config.toml
encoder_arch = "convnext"
encoder_activation = "squared_relu"
encoder_num_experts = 8
encoder_expert_mlp_ratio = 0.25
encoder_depths = [2, 5, 5]
decoder_width = 320
decoder_fused_qkv = false
muon_scale = "match_rms_adamw"
momentum = 0.85
lr_schedule = "cosine"
Rows from block 9 of the image encoder of a small image captioner, named by matrix and row number. Rows with one number within an expert belong to one neuron, the router's apart. Each number is 128 + 24 x the weight over its row's rms, rounded and kept within 0 to 255. All counts start at 0.
After each expert's rows are labels from the 100 images, of 14976, where the router gives the expert most weight on average: "peak at" is the part of the image that holds the peak; "responds to" is what is common among them. Only what is clearly more common there than usual is listed. The data: small charts drawn from random numbers. In brackets: how many of the 100, against the usual share in percent.
# router: slot weights (encoder.blocks.9.mlp.router.weight, 8x320, trained with AdamW), inputs 192-255
# up: expert up (encoder.blocks.9.mlp.up, 8x80x320), inputs 192-255
# down: expert down (encoder.blocks.9.mlp.down, 8x320x80, transposed), outputs 192-255

# expert 7
router.7 [153 180 121 138 125 132 136 116 145 121 142 123 154 132 123 125 135 138 202 166 124 109 154 136 147 134  86 148 151 118 101 138 111 141 153 130 147 133 128 138 139 143 135 138 128 132 111 132 121 154 159 130 132 115 141  81 198 135 113 112 138 106 119 107]
up.0 [ 88 138 124  92 116 135 134 129  97 159 149  99 111 115 128 128 145 128  66 134 115 130 118 122 124 128 111  64 110 129 125  98 125 114 138 138 109 169 118 124 142 138 145 102 164 128 136  93 106 152 158 150 131 133  95 147 166  92 102 201 118 151 117 135]
down.0 [159 101 140  85 104  79 114 148 152  97 147 160 145 158 128  93 137 120 113  87  95 122 158  78 170 144 123 134 106 145 132 100 142 111 140 108 159 141 113  81 151 152 112 146 120 133 135 107 132  99  94 180 123 166 107 101 127 134 117 110 171 122 166 116]
up.1 [148 144 119 155 143 171 179 145 124 118 121  90 114 143 190 119 136 123 165 124 136  98 107 120  96 151 142 140 140  88 116 166 102 142 132 131 117 142 131 127 106 136 119 156 147 154  98 139 116  95 153 137 128 161 123 101 134 152 125 131 154  95 104 138]
down.1 [134 150 127 134 146 139  91 109 110 144 121 118 122 158 156 128 147 104 107 141 147 141 151 106 147 120 124 129 101  75 138 143 167 148 147 126 178  79 145 132 151 132 104 117 140 156 148 127 143 162 177 150 147 109  85 125  88 126 112 143 147 133  80 140]
up.2 [169 105 156 136 109 101 129  97 137 117 141 169 127 127 154 148 131 144 112 156 138 125 112 108 134 134 135 153 164 142  35 131 103 138 110 126 116 120 138 169 110 152  90 156 120 135 117 145 135 151 154 120 153 119 128 113 127 118  99  99 130  67 155 120]
down.2 [ 86 105 165 186 127 146 141 113 146 160 140 100 138 180 151 172  97 164 105 156 141 159 149 186 109 135 146 164 141 105  79  79 127 132 128 133 138 146 147 154 127 145 139  64 142 106 156 167 157 140 148 141 153 147 118 146 151 107 142 165 157 125 131 119]
up.3 [109  97  69 170 131 117 111 127  69 165 151 136 162 147 130  99 147 138 139 136 120 169 149 154 169 133 113 122 104 134 163 124 150 144 114 118 173 134 120 123 110 148 133 130 126 119 149 140 111 146 153 145  88 127 102 129 141 123 124 167 115 138 151  86]
down.3 [131 117 174 188 117 131 112 115 149 138 114 105 112 171 155 138 103 126 130 104 157 145 123 159 112 115 148 102 130 133 162 140 123 141  96 131  80 143 107 138 150 126 153 111 153 159 116 140 141 100  84  81 170 138 162 126 152 149  97 115 149 143 145 141]
up.4 [118  64  95 144 155 141  95 147  94 197 159 138 180 158  88 140 133 143  92 102 155 130 110 163 137 144 141 143 175  79 134 142 134 133 127 132 135 148 148 139 153 155 124 107 143 122 122 163 143 147 104 144 131  91 141 147 105 126 124 115 157  91 118  89]
down.4 [ 95 135 133 101 153 143 141 133 120  94 139 168  90 149 177 117 110 109 144 142 125 178 124 130 147 155 145 107 156 137 128 160  82  96 156 112 131  96 136  94  96  90 142 118 121 125 134 110  96 130 162 130  91  98 142  94 112 146 152 113  90  91 125 154]
up.5 [118 116 146 122 108 112 151  99 182 124 127 121 131 129  98 131  99 151 121 131 116 103 128 131 127 130 145  95 148 145  77 182 103 104 135 128 120 101 114 192 122 125  94 146 135 115 141 108 101 130 123 118 156  87 144 142 170  75 111 196 130  97 125 112]
down.5 [123  92 103 123 118 156  92 155 167 168 149 137 127 105 121 157  87 106 118 155 159 128 122 115  80 146 159  92 123 165 115 102 132 107 125 135 155 101 137 112 150 150 126  87 101 136 166 117 149 110 146 125 117 135 151 154 171 136 133 165 180 121 124 114]
peak at: top left (47 vs 16)
responds to: dark theme (89 vs 30.5)

# expert 0
router.0 [148 118 101 131 101 114 114 128 131 124 137 118 184 157 135 152 140 124 110 137 137 146  93 138 145 112 123 117 112 136  96  76 115 104 144 149 136 118 142 175  88  99  57 133 134 105 104  96 158 134 137 120 135 175 150 120 102 134 119 167 127 140 117 114]
up.0 [148 101  90 152 124 130 116 145 120 121  92 136 111 125 117 112  81 119 118 148 133 111 145 152 124 131 141 149 123 186 107 106 120 190 133 130 104 104 108 101 161 117 104 162 163 115 114 143 162  79 126 154 106 162 130 138  86 109 175 125 125 196 106 151]
down.0 [178 117 133 112 132 120 138 141 127 106 139 127 114 133 129  87 181 132 155 121 133 128 122 132 120  98 140 141 159 161 166 113 106 159  89 127  72 126 128 112 100 137 118 147 114 123 125 105 146 120 122 138 126 145 140 104 139 151 147 126 152 164 167  79]
up.1 [114 144 125 141 124 137 132 141  72  92  88 135  99 108 115 119 110 140 138 130 131 105 188 154 113 110 131 110 131 125 111 187 129 149 135 101 117 116  81 132 106 154 131 102 154 130 114 118 125 135 123 130 128  99 107 168 127 136 151 151 171 126 105 154]
down.1 [116  91 112 154 164 146 164 104 113 178 112 140 100  84 144 135 153 141 127 120 146 102  98 129 102 128  88 103 110 138 105 150 105 132 111 128 137 141 150 141 134 183 137 151 154 142 130 147  90 143 177  95 149 154  98 121  78 136 134 166  83 140 142 158]
up.2 [125 156 124 123 108 118 147 181 114  88 154 145 114  92  87 133  91 118 116 162 147 118 111 135 149 122 143 130 126  87  98 136 119 112 146 115 118  92 152 181 146 137 167 142 143 150 131 102 152 158 125 132  67  94 113 159 173 116 190 127 132 109 149 157]
down.2 [184  93 127 121  98  88 118 141 158 115 138 143 128 126 162 118 109 160  94 144 132 129 137 143  99 131  59 129 124 175 115 137 107 115 139 145 102 136 110 135 128 114 122 127 147 144 141 103 134 109  94 131 122 116 146 139 121 166 126 103  87  85 186 131]
up.3 [120 154 132 153  97 124 109 100 152 116 139 151 135 174 190 129 116 154 108 114 133 130  94  98 131 142 139  72 122 126 123 117 122 106 132 144 121 179 106  68 120 112 147 136 132 128 145 128 129 153 162 145 118 134 130 154  86 111 174 194 123 161 101 129]
down.3 [108 108 133 180 114 161 142 115 153 112 140 100 151 121 113 135 140 140 163 118 124 123 142 154 134 111 154 152 164 150 106 145 119  94 130 124 170 120 121 132 150 171 119 131 105  98 149 128  99 117  78 145  90 113  94  91 122 109 175  91 162 142 128 151]
up.4 [137 163 117 117 148 116 119 120 137 153 202 140 120 146 142 122 132 151 135 121 145 135 145 137 149 145 112  90 107  85  97  52 110 118 120 123 142 153 114 184  82 152 146 119 118 129 132  86 101 139 137 112 120 133  98 108 189  98 130 122 106 127 125 139]
down.4 [111 113 159 137  98 156 104 142 150 111 154 137 106 162 129 116 137 118 122 125 158 138 140 128 120 144 127 102  76  76  86 117 167 101 146  81 154 134 170 114 117 133 109 117 101 122  88 126 135 123  94 128 136 121 132 163 155 127 175 128 144 104 177 161]
up.5 [162 138 146 151 128 121 102 115 142 137 170 111 126 119  93 105 162 127 134 120 107 127 128 133 143 142 129 163 124 134 185 147 152 165 127 149 143 119 126 111 153 124 146 151 134 118 152 113 135  59 108 124 101 161 161 122 135 121  81  96 149 109 173 111]
down.5 [146 144 140 163 120  96 156 146 136 112 140  86 126 142 150  93 144 132 119 110 168 130 122 152 171 156  85 120  76 125 157 100 141 111 176 120 180 108 152 111 131 130 131 154 100 124 137 125  94 109 142  76 121 130 128 165 146 149  91 153 125 103 125 158]
peak at: top right (75 vs 16)
responds to: dark theme (99 vs 30.5); falling (90 vs 12.7)

# expert 6
router.6 [153  81 114 101 137 121 155 160 118 135  94 102 107 136 158 121 107 166 133 140 138 153 134 162 192 138 119 147 176 145 147 153 117 167 153 120 115 124 140 102 118 134  96 106 139 147 128 138 109 133 113 145  80 123 136 102 113  98 156 176 171 167 113 133]
up.0 [113 124 131 150 153  92 130 143 202 144 125 135 116 159 142 129 104 122 101 126 128 126 128 155  95 116 101 152 135 128 143 112 108 115  91 110 121 138 142  86 138 114  78  79  88  97 128  93  76 128 118 144 135 137 158 153 134 125 156 134 118 178 166 136]
down.0 [145 154 126 121 147 136 153 130 131  97  90 128 137 144 130 106  73 117 134  90 103  92  92  89 153 153 104 138 112 119 123 139 134 139 153 123 126  85  78  75 165  71 116  85  85  69 104  96 123 115  81 134  90 112 142 144 115 134 103  62 133 183 144 140]
up.1 [120  65 133 154 143 139 129  79 158 134 175  88 114  97 108 118 134 114 156 147 133 127 149 117 120 143 112 153 106 123 113 104 151 119 142 134 132  86 150 130 153 135 188  93 113 113 161 122 149 128 112 150 159 116 132 147 105 120 139 156 143  76 130 172]
down.1 [ 83 136 114 149 132 122 173 127 112 151 166 153 137 174 113 152 132  63 112 161 154 167 102 139  97 138 132 184 118 162 138 123 128 138 126 121 157 139 125 129 126 135 137 132 152 118 109 170 126 111 127 103 133 155 114 163 129 120 101 142 137 145  85 108]
up.2 [112 160 156 124 133 125 145 106 147 122 134 112 137 148  83 136 106 132 110 156 130 117 115 100 135 111 140 130 185 118 168 112 117 122 142 145 120 137 121 153  93 103 126 169 132 150 127 121 104 175 131 109 101  67 127 151 160 133 143 184 135  57 156 136]
down.2 [142 143 147 161  75 173 115  95 153 116 134 131  79 114 137 124 121 127 135 116 141 108 130 143  93 129 149 150 109 104 115 102 132 154 156 146 145 154 118 125  93  93 152 131 132 139  93 134 123 102 144  86 141 102 128 126 111 124 129 105 165 150  73 139]
up.3 [154  82 118 122 172 118 103 140 140 149 136 147 167 151 142 109 150 113 122 158 156 131 146 142 103 103 148  81 135 167 123 101 131 109 121 153 150 132 118 158 138 114 108 116 147 140  81 109 179 136 116  97  98  82 126 147 149 130 133 177 141  84 135 171]
down.3 [ 98 110 146 128 110 125  94 131 131 136 144 130 135 107 132 119 119 138  60 104 129 138 113 136 114 117 110 105 128 131 133  86 153 137 112 174 130 106  96  92 115 145  85 138 121 126 101 109 123  99 158 151 165 119 154 143 141 141 153 138 120 121 148 122]
up.4 [140  96 138  88 136 112 132 156 135 142 107 173 131 140  95 120 142 141 143 144 131 171 105 134 169 140 130 111  90 124  98 137 164  92 125 141 148 156  98 168 101 146 144 129 104  94  94 132 115 188 147 136 115 108 125 127 139  99  89 125 137  93 139 111]
down.4 [151  98 122 152 117 121 103  92 130 148 145 124 122 106 126 131 125 168 130 126 116 130 109 102 112 110 115 123 135  97 153 164 135  98 131 150 143 137 104 108 135 102  99 139 118 128 124 132 142 134 131 134 155 139  97  90 130 131 112 140 169 144 144 108]
up.5 [142 122 112 107 138 127  89 105 162 101 141 113 122 148 158 114  50 166 135 137 120 130 150 154 127 141 126 111 123 127 151  73 127 112 126 171 127 115 122 120 114 135 101 154 193 144 139 150 134 103 126 146 107 157 134 127 164  96 130 170 105 137 109  99]
down.5 [150 110 110 120 141  94 176 137 113  93 149  99 136 180 160 124 103 135 139 144 132 147 123 128 133 132 127 198 159 121 154 137 104 120 119 116 152 109  90 117 149 159 134 116 168 126 141 145 129 112 164 152 127 169 115 106 121 131 106 124 147 168 132 105]
peak at: middle left (25 vs 8)
responds to: dark theme (100 vs 30.5); heat grid (82 vs 7.1)

# expert 2
router.2 [111 110 141 146 100 105 118 113 156 154 175 106 143 137 122 100  95 106 113 103 131 133 115 107 149 136 140 108 109 129 105  96 126 156 138 138 156 120 128 113  91 110 153 144 130 163 162 141 134 136 153 160 106 104 124 112 116 108 138 179 156 122 103 129]
up.0 [135  82 140 135  96 141 143 109 182 139 139 139 149 130 162 129 138 126 112 105 151 107 134 107 121 145 123 103 165 111 170 161 124 147 111 128  70 125 135 102 132 116 159 111 115 114 128 115 124 111 125 103 116 119 119 159 144  99 135 152 120 108  98 156]
down.0 [135 124 134  52  95 148 118 119 103 112 154 202  93 142 116 175 130  92 130 138 142 171 149 141 167 164 134  71 154 136 136 117 156 115 109 147 126  66  82 102 164 193 131  81 165 125 120 132  84 151 157 116 119 152 177 201 130 142 144 122 121 149 133 106]
up.1 [131 111 113  94 146 140  92 147 127 101 137 115 114 149  89 143  79  90 100 103 145 136 126 142 114 124 145 106 138 150 134 132 154 128 128  81 138 130 129 117 134 121 121 105 153 151 108 152 147 136  79 146 129 111 126 168  84 136 102 193 176 160 119 140]
down.1 [124 117 172  96 121  76 148 152 137  95 152 151  81 192 179 144 137 178 134 126 147 146 110 125 131 116 139  99 155 144 127 133 114 116 102  92  84 139 152 133 156 130 126 156 102 132 126 142 152 133 103 123 131 116 148 103 110  97 123 106  87 130 143 149]
up.2 [140 115 102 121 155 118 133  99 119 107 187 117 163 154 110 135 110 120 134 143 162 138 131 120 127 115 158 118 180 123 163 124 100 130 103 115  84 117 141 106 155 160 119 108 113 117 140 107 127 136 105 114 134 141 131 138 159 113 121 133 120 147  95  86]
down.2 [137 155 138 134 104 124 112 146  92 134 131 135 115 116  95 147  88 124 140 115  77 133 168 104 154 128 143 114 102 162  85 157 112 110 116 132 158 115 108 145 105 161 119 128 125 101 158 112  87  79 101 126 124 144 111 152 143  88 166  99 115  95 123 126]
up.3 [150 157 159 137 125 132 125 123 130  93 114 121 172 123 122 161 141 145 146 103  90 131  90 107 110 107 139 119 129 152 139 118 111 100 142 115 126 117 146 168  77 169  97 108 124 114  94 125 122 159 129 131 116 162 108  91  55 121 110 125 161 121 110 144]
down.3 [128 104 146 142 109 113 152 122 126 101 156 107 102 164 170 145 127 165 145 135 159 117 101  86 127 124 151 141 120 126 135  93 126 145 146 107 110 150 130 121 162 136 116 159 114 122 149 148 107 175 129 137 170 142 140  68 169 157 139 110 180  97 107 103]
up.4 [121 137 106 148  94 136  86 120 132 116 139 112 135 147 114 116 139 143 126 192 144 143 122 149 161 130 167  88 143  62 162 112 121 137 123 138 109 154 111 149 139  89 136 122  72 105 164 101 111 100 126 127 102 129 131 159 145 123 137  99 129 151 123 130]
down.4 [101 132 167 111 142 131 115 124 116 135 120 172  96 143 128 164 166 135 125 132 123 133 101 107 147 148 160 125  96 102 111 135 150 109  96 113 134 176 149  96 121 134 144 107 146 139 132 110 133 104 171 109  89 168 128 166 137 152 131 139 136 181 132  88]
up.5 [139  77 106 173 110 126 122 152 121 144  96  74 133 139 103 132 104 132 159 178 122  96 142 130 136 143 130  78 134 117  76 108 129 120 106 144 102 121 113 100 128 142  83 114 129 138 111 119 136 141 148 115 158 108 158 130 111 115 140 138 156 160 118 172]
down.5 [ 96 137 148 141 127 153 141 120  80 125 153 170  80 168 120 118 107 110 124 129 112 109 145 122 147 141  73  78 134  90  72 123 145  96 140 112 122  97 143 140 118 124 113 143 128 132  79 105 125 150 130 187  96 137 136 119  90 126 102 159 145 136 163 159]
peak at: bottom right (41 vs 16); bottom left (36 vs 16)
responds to: lollipop chart (79 vs 7.3); dip in the middle (39 vs 12.9); peak in the middle (32 vs 12.9)

# expert 3
router.3 [119 118 135 118 172 125 100 119 161  96 135 107 140 111 118 124 135  97 178 120 121  94 151 132 145 134 119 147 156  53 156 145 170 133 144 141 120  85 134 107 155 148 132 108 133 156 112 131 118 114 123 172 109  99 126 149 178 117 116 110 140 130 121 112]
up.0 [150 192 165 148 130 110 105  80 165 120 132 141 106 171  97 175 143 128 125 129 124 147 112 150 149 176 119 117 189  33 136  81 106 144 134 108 134 173 148 143 129 127 158 130 129 108 142 150 147 141 137  84 160  74 148 118 145 120 142 170 116 132 125 164]
down.0 [156 157 134 151  98 140 140 129 140 132 184  91 126 123 107 145 122 181 125 132 141 119 108 128 124 141 124 120 133 135 138  78 121  81  87 129 144 111 141 118 174 156 161 159 128 162 157 174 129 141 140 110 146 122 155  67 122 130 135 122 179 155 119 107]
up.1 [175 165  99 156 137 127 141 105 116 156 155 111  86 147  97 124 176 132 152 125  92 110 153 100 138 132 130 124 154  99 114 126 126 122  92 146 142 145 132 120 135 107 114 108 141 126 124 119 139 105 191 120 169 120 130 144 138 110 129  95 128 136 119 117]
down.1 [105 128 102 164 123 115 160 147 136 111 126 123 126 153 119 145  90 121 139 146 157 144 145 119 115 134 103 164 165 121 124 150 122 108 132  87 122 126 116 121 153 144 187 108 123 101 143 138 131 120 111 137 145  99 149 139  89 140 114 121 136 136 129 112]
up.2 [139 165 107 164 126 122 173 148 162 148 114 159 111 155 170 111 165 143 144 136 105 138 103 116 125 102 127 123 128 161  99 127 123 144 115 142  83 100 125 133 126 111 138 197 147 146  92 143 163 115  93 125 151 122 102 111 195  99 172  96 137  85 150 120]
down.2 [150 131 137 141 151 103  93 125 102 141  71 147 155 110 159 167 155 100 115 132 153 115  66  98 131 108 123 119 181  72 152 155  84  99 119  89 102 129 123 112 140 115 134 139 166 149 104 110 132 145 107  98 114 156 110 151 122 117 153 103 120 141 142 100]
up.3 [125 145 112 103 105 152 137 140 142  74 108  78  67 118  72 110 181 138 100  90 145 142 113 123 159 119 131 131 118 119  79  97 131 111 117 138 131 150 117 152 130 123 140 183 132 128 100 156  99  99 114 149 113 110  97 144 200 136 147  96 138 143 119  83]
down.3 [155 148 134 108 108 132  99 134 113  90 114 125 173 165 114 109 123 135 125 130 136 121 143 164 109 118 136 114 111 119 158 105 147 134 153 107 156 107  75 141 126 120 148 117 131 135  98  82 146 163  98 134 133 135  82 140 152 177 106 120 139 147 133 140]
up.4 [141 108 127  73 105 108 144 162 200 129  64 142 102 104  52 161 114 125 101 129 134 141 119 125 105 134 151 132 159 169 168 138 167 137 116 117 119 164 130 160  87 121 139 137 178 117 166 128 128 162 105 137 120 119 140 122  85 125 111 122 128 145 117  90]
down.4 [126 161 134  99 110 133 144 163 137 106 132 160 138 148  98 168 118 116 162 110 155 144 131 126 106 108 171 135 173 149 130 140 151 111 142 143 118 145 119 113 101 101 141 117 150 130 135 103 128 136 101 106 133 142 153 116 151 153 150  95 167 162 107 120]
up.5 [166  80  93 120 112 117 121 112 130 110 107 103 120 127 164 127 169 106 111 167 139 148 137 132 140 130 144 129 160 148 140 132 133 147 155 100 149 144 139 171 120 113 143 156 146 126 161 138 133 130 106 111 124 182 124 169 120 182 150 134 106  74  94 118]
down.5 [142  93 108 101 136 152  70  90  86 156 150 133  85 128 130 138 152 118  71 123 105 122 138 119 184 140  91 113 130  95 155 150 113 125 137 115 151  65 144 137 152 160  58 134 154 119 147 113 107 148 118 126 144 117 119 108 123 116 161 114 137 154 113 153]
peak at: top centre (62 vs 8)
responds to: dark theme (99 vs 30.5); flat (73 vs 13); bar chart (25 vs 7.1)

# expert 4
router.4 [ 71  88 121 137 108 143  92  84  82 162 160 113 160 114 113 130 130 138 134 114 110 153 111 108 123 143 139 109 105 126 122 120 130 121 104 130 118  85 142 143 127 125 183 135 116 135 142 160 172  94 115 134 130 123 122 139 123 155 116 178 139 108 145 122]
up.0 [128 149  81 146 110 141 131  97 125 141 112  84 117 140 140 135 120 120 124 108 131 166 159 135 121 112  92 186 166 138  76  79 130 141 174 140 109 144 118 103 129 108 146 121 132 130 137  92  93 159 117 131 157 141 126 120 168 141 137 136 127  72 142 164]
down.0 [122 156 141 132 157 133 129 161 133 129 155 155 139 143 102 139  87 131  96 176  94 100 162 193 118 130 156 119 115 131 141 115 146 177 107 129 137  97 113 127 141 184 128 151 125 119 125 127 120 126 155 113 138 126 114 134 106 116 143 133 140 129 137  69]
up.1 [171 126 138 154 121 115 156 159 156 144 132 126 133 126  76 127 103 127 129 120 128 125 130  96 132 105 127  83 136 131 140 135 134 153 128 123 127 134 120 153 113 160 162 153 163 110 153 125 140  96  98 161 138 117 124 140 135 133 119 138 151 130 112 133]
down.1 [135 142 108 162 152 141 141 139 148 102 120 148 114  68 150  86 147 106  86 118 125 133 170 130 116 147 119 134 127 117 130 119 102 152 106 131 152 126 105 105 131 139 123 106 179 134 154  79 147  99 132 158 115 134 135 160 136 137  78 112 173 149 168 112]
up.2 [ 97  53 109  87 153 103 128 102 161 124 136 123 151 123 163 121 148 107 107 124 131 158 128 147 122 146 159 107 112 159 179 130 117 148 152 130 112 178 137  66 101 112 133 144 107 116 112 167 153 134 144  85 113 135 134 124 158 107 116  58 139 102 129 112]
down.2 [150  78 124  79  93 134 164  97 101 119 117 191 171 133 121 143 133 110 155 143 131  99 144 152 134 157 202 108 127 115 126 125 145 151 125 129 140 117 117 131 174 121 133 133  86 151 139 132  79 106 133  99 114 127 115 144 123 134 125 116 151 108 136  99]
up.3 [145  85 124 111 111 114 164  80 111 107  78 137  85 172 156  97 121 145 117 128 144 125 131 121 125 145 133 153 140 191  74 112 120 145 142 126 134 147 144 129 114 117 135 126 128 130 118  90 101 122 154 160 153  99 133 137 143 168 117 126 101 160 110 139]
down.3 [118 138 108  87 115 131 141 113 152 102 107 116 146 114 105 132 131 129 110  83 156  77 108 141 107 118 116 139 125  62  90 137 133 134 110 133  89 151 109 102 108 151  99 120 149 118  97 166  73 136  87 107 135 105 166 100 156 154 100 152  88 129 133 149]
up.4 [119 111 117 182 108 144 166 138  97 128 142 120 123 131 104 138 138 135 150 128 137 179 112 150 123 159 118 107 170 130 122  98  92 165 118 101  94 172  93 101 144 129 123 128 136 117 104 125 133 106 128 130 111 132 120 106 165 137 102  94 128 135 140 123]
down.4 [100 121 137 146 122 118 172 158 107  85 143 146 141  95 123 148 101 137 149 121 110 140  96 109 136 158  84 125  95 121  98 115 140  97 120 171 139 103  84  88 114  98 129 141 138 132 132 154 135  98 148 157 163 115  86 137 144 133 112 123 132 119 125  93]
up.5 [105 174 117 108 144 101 122 128 120 111 157  86 133 107  68 110 151 134 122 165 133 137 106 136 173 117  89  93 131 112 160 137 106 110 131 132 113 116 139 144  77 120 134 126 145 132 131 112 105 158 130 104 157 122 101 146 167 145 106 125 126  25 154 137]
down.5 [120 142 146 155 149 132 168 165 125 150 107 142 154 137 143 110 132 110 142 143 105 164  84  97 138 124 157 144 111 124 164 142 150 153 162 160  99 110 132 115 131 121 134 120 138 156  80 149 115 138  87 160  73 130 130 128 119 155 134 116 185 108 120  97]
peak at: centre (41 vs 4)
responds to: ring chart (49 vs 7.3); radar chart (40 vs 7.2)

# expert 5
router.5 [126 117 133 152 133 141 111  94 126  80  68 153 133 144 172 112 144 122 172 118 153 114 130 176 157 171 150 117 113 151 139 134 104 119 126 113  98 154 116  51 150 110 126 159 119 142 135 132 164 105 137 153 125 152 122 120  77 108  92 135 127 138 112  97]
up.0 [122 171 149 163 122 156 123 141 103 121 170 162 135 135  94 109  89 125 111 136 103 123 106 156 115 112 107 123  78 150  98 153 129 131 158  98 148 151 133  95 156 101  48 135 112 113 122 120  96 122 152 168 112 129 119 127 175 128 170 120 133 147 106 148]
down.0 [144 145 162 143 134 132 132 104 117 101 151 125 127 116 123 126 120  99 103  97 110 117  87 115 171 158 130 139 107 123 132 181 145 120 143 131 103 143 127 132 168 157 143 125 108 126 128 149 193 130 145 123 130 147 121 116 136  90 164 136 169 120 141 162]
up.1 [126 141 148  74 127 171 146 157 152  89  91 146 104 113 143 103 153 125 125 125 133 170 116 118 147 120 107 122 190 135 149 133 137 134 105  89  96 136 122  87  95 126  94 139 135 136 137 122 107 111 137 125 156 123 114 120  94 146 112  87  84 178 164 106]
down.1 [159 150 108 144 102 131 117 160 121 157  95 165  83 156 108 127 184 174 104  72 130 107  73 105 126 116 102 170 104 151 122 122 162 162 140 123 147 102 129 114 127 156 157 121 126 101 126 146 143 139 161 151 119 176 107  96 120 152 140 138 134 146 166  68]
up.2 [119 150 151 120 122 163 143 140 135 156 166 152 112 154  99 114 176 162 116 141 143 142 149 130 169 122 138 146 193 168 163 152 122 132 107 120 133 138 169 123  72 101 130 110 133 171 163 159 148  99 120 128  88 111 141 118 157 152 109 108 110  76  91  96]
down.2 [135 167 132 110 138 127  89  45 161 144 116 125  93 103 151  84  99 133  85 109 110 100 111 146 113  89  96 101 140 152 116 131 100 192 103 159 108 139  93 111 134 135 111 109 187 121 134 120 159 111 124 102 109 172 140 122 110 139 142 120 146 145 122 126]
up.3 [116 133 147 100 106 154 141 106 118 122 105  84 121 114 125 150 190 131 132 151  75 160 163 143 129 124 117 133 120 105 152 176 115 122 153 123 113 147 139 133 142 121 113 146  94 142 154 117 143 117 112  81 150 129 138 128 135 156 160 109 168  90 124 142]
down.3 [126 141 156 122 151 122 155  93 129 173 145 157 100 107  88 125 111 126 162 120 115 116 105 177  83 141 133  89 143  43 163 134 118 123  84 133 138 103 164 129 109 114 161  99 136 111 143 117 120 158 151 146 122 145 105 110 101 156 148 172 138 117 155  86]
up.4 [168 123 123 130 162 162  84 102 147 107 170 114 151 110 102 102 110 133 124 114 153 154 146 109  79 119 161 159 104 138  94 103 114 154  83  89 129 135 127 105 117  94 133 149 102 122 163 154 137 111  93 162 129 140 142 125 135 130 119 112 142 174  98 140]
down.4 [144 114 115 140 116 130 117  93 114 144  89 116 100 156 129 154 117 122 125 139 118  94 100 153 139 115 154 104 136 137 102  77 117 165 123 159 107 127 113 122 108 114  88 103 160 123 110 142 126 131 104  93  71 138 130 158 120 112 159 110 119 149 122 155]
up.5 [103 164 128 130  65 144 155 160  98 133 101 115 153 158 101 121 147 131 158 118 120 111 152 110 148 134 154 143 125 171 109 134 116 194 141 137 115 136 117  82 129 147 115 118  99 120 106 145 177 104 118 186 119 150 106  88  61 121 173  62 122 105 121  93]
down.5 [146 125  87 120  96 123 139 138 105 138 161 163  89 146 119 132 119 128 109 117 133 134 129 111 110 136  75 127 133 130 142 111  82 115 143 100 109  93 193 112 138 130 132 148 167 164 143 108 149 133 148 112 147 165 126 129 104 103 112 184 126 127 153 140]
peak at: bottom right (37 vs 16)
responds to: flat (39 vs 13); stacked bars (37 vs 7.4); horizontal bar chart (33 vs 6.9)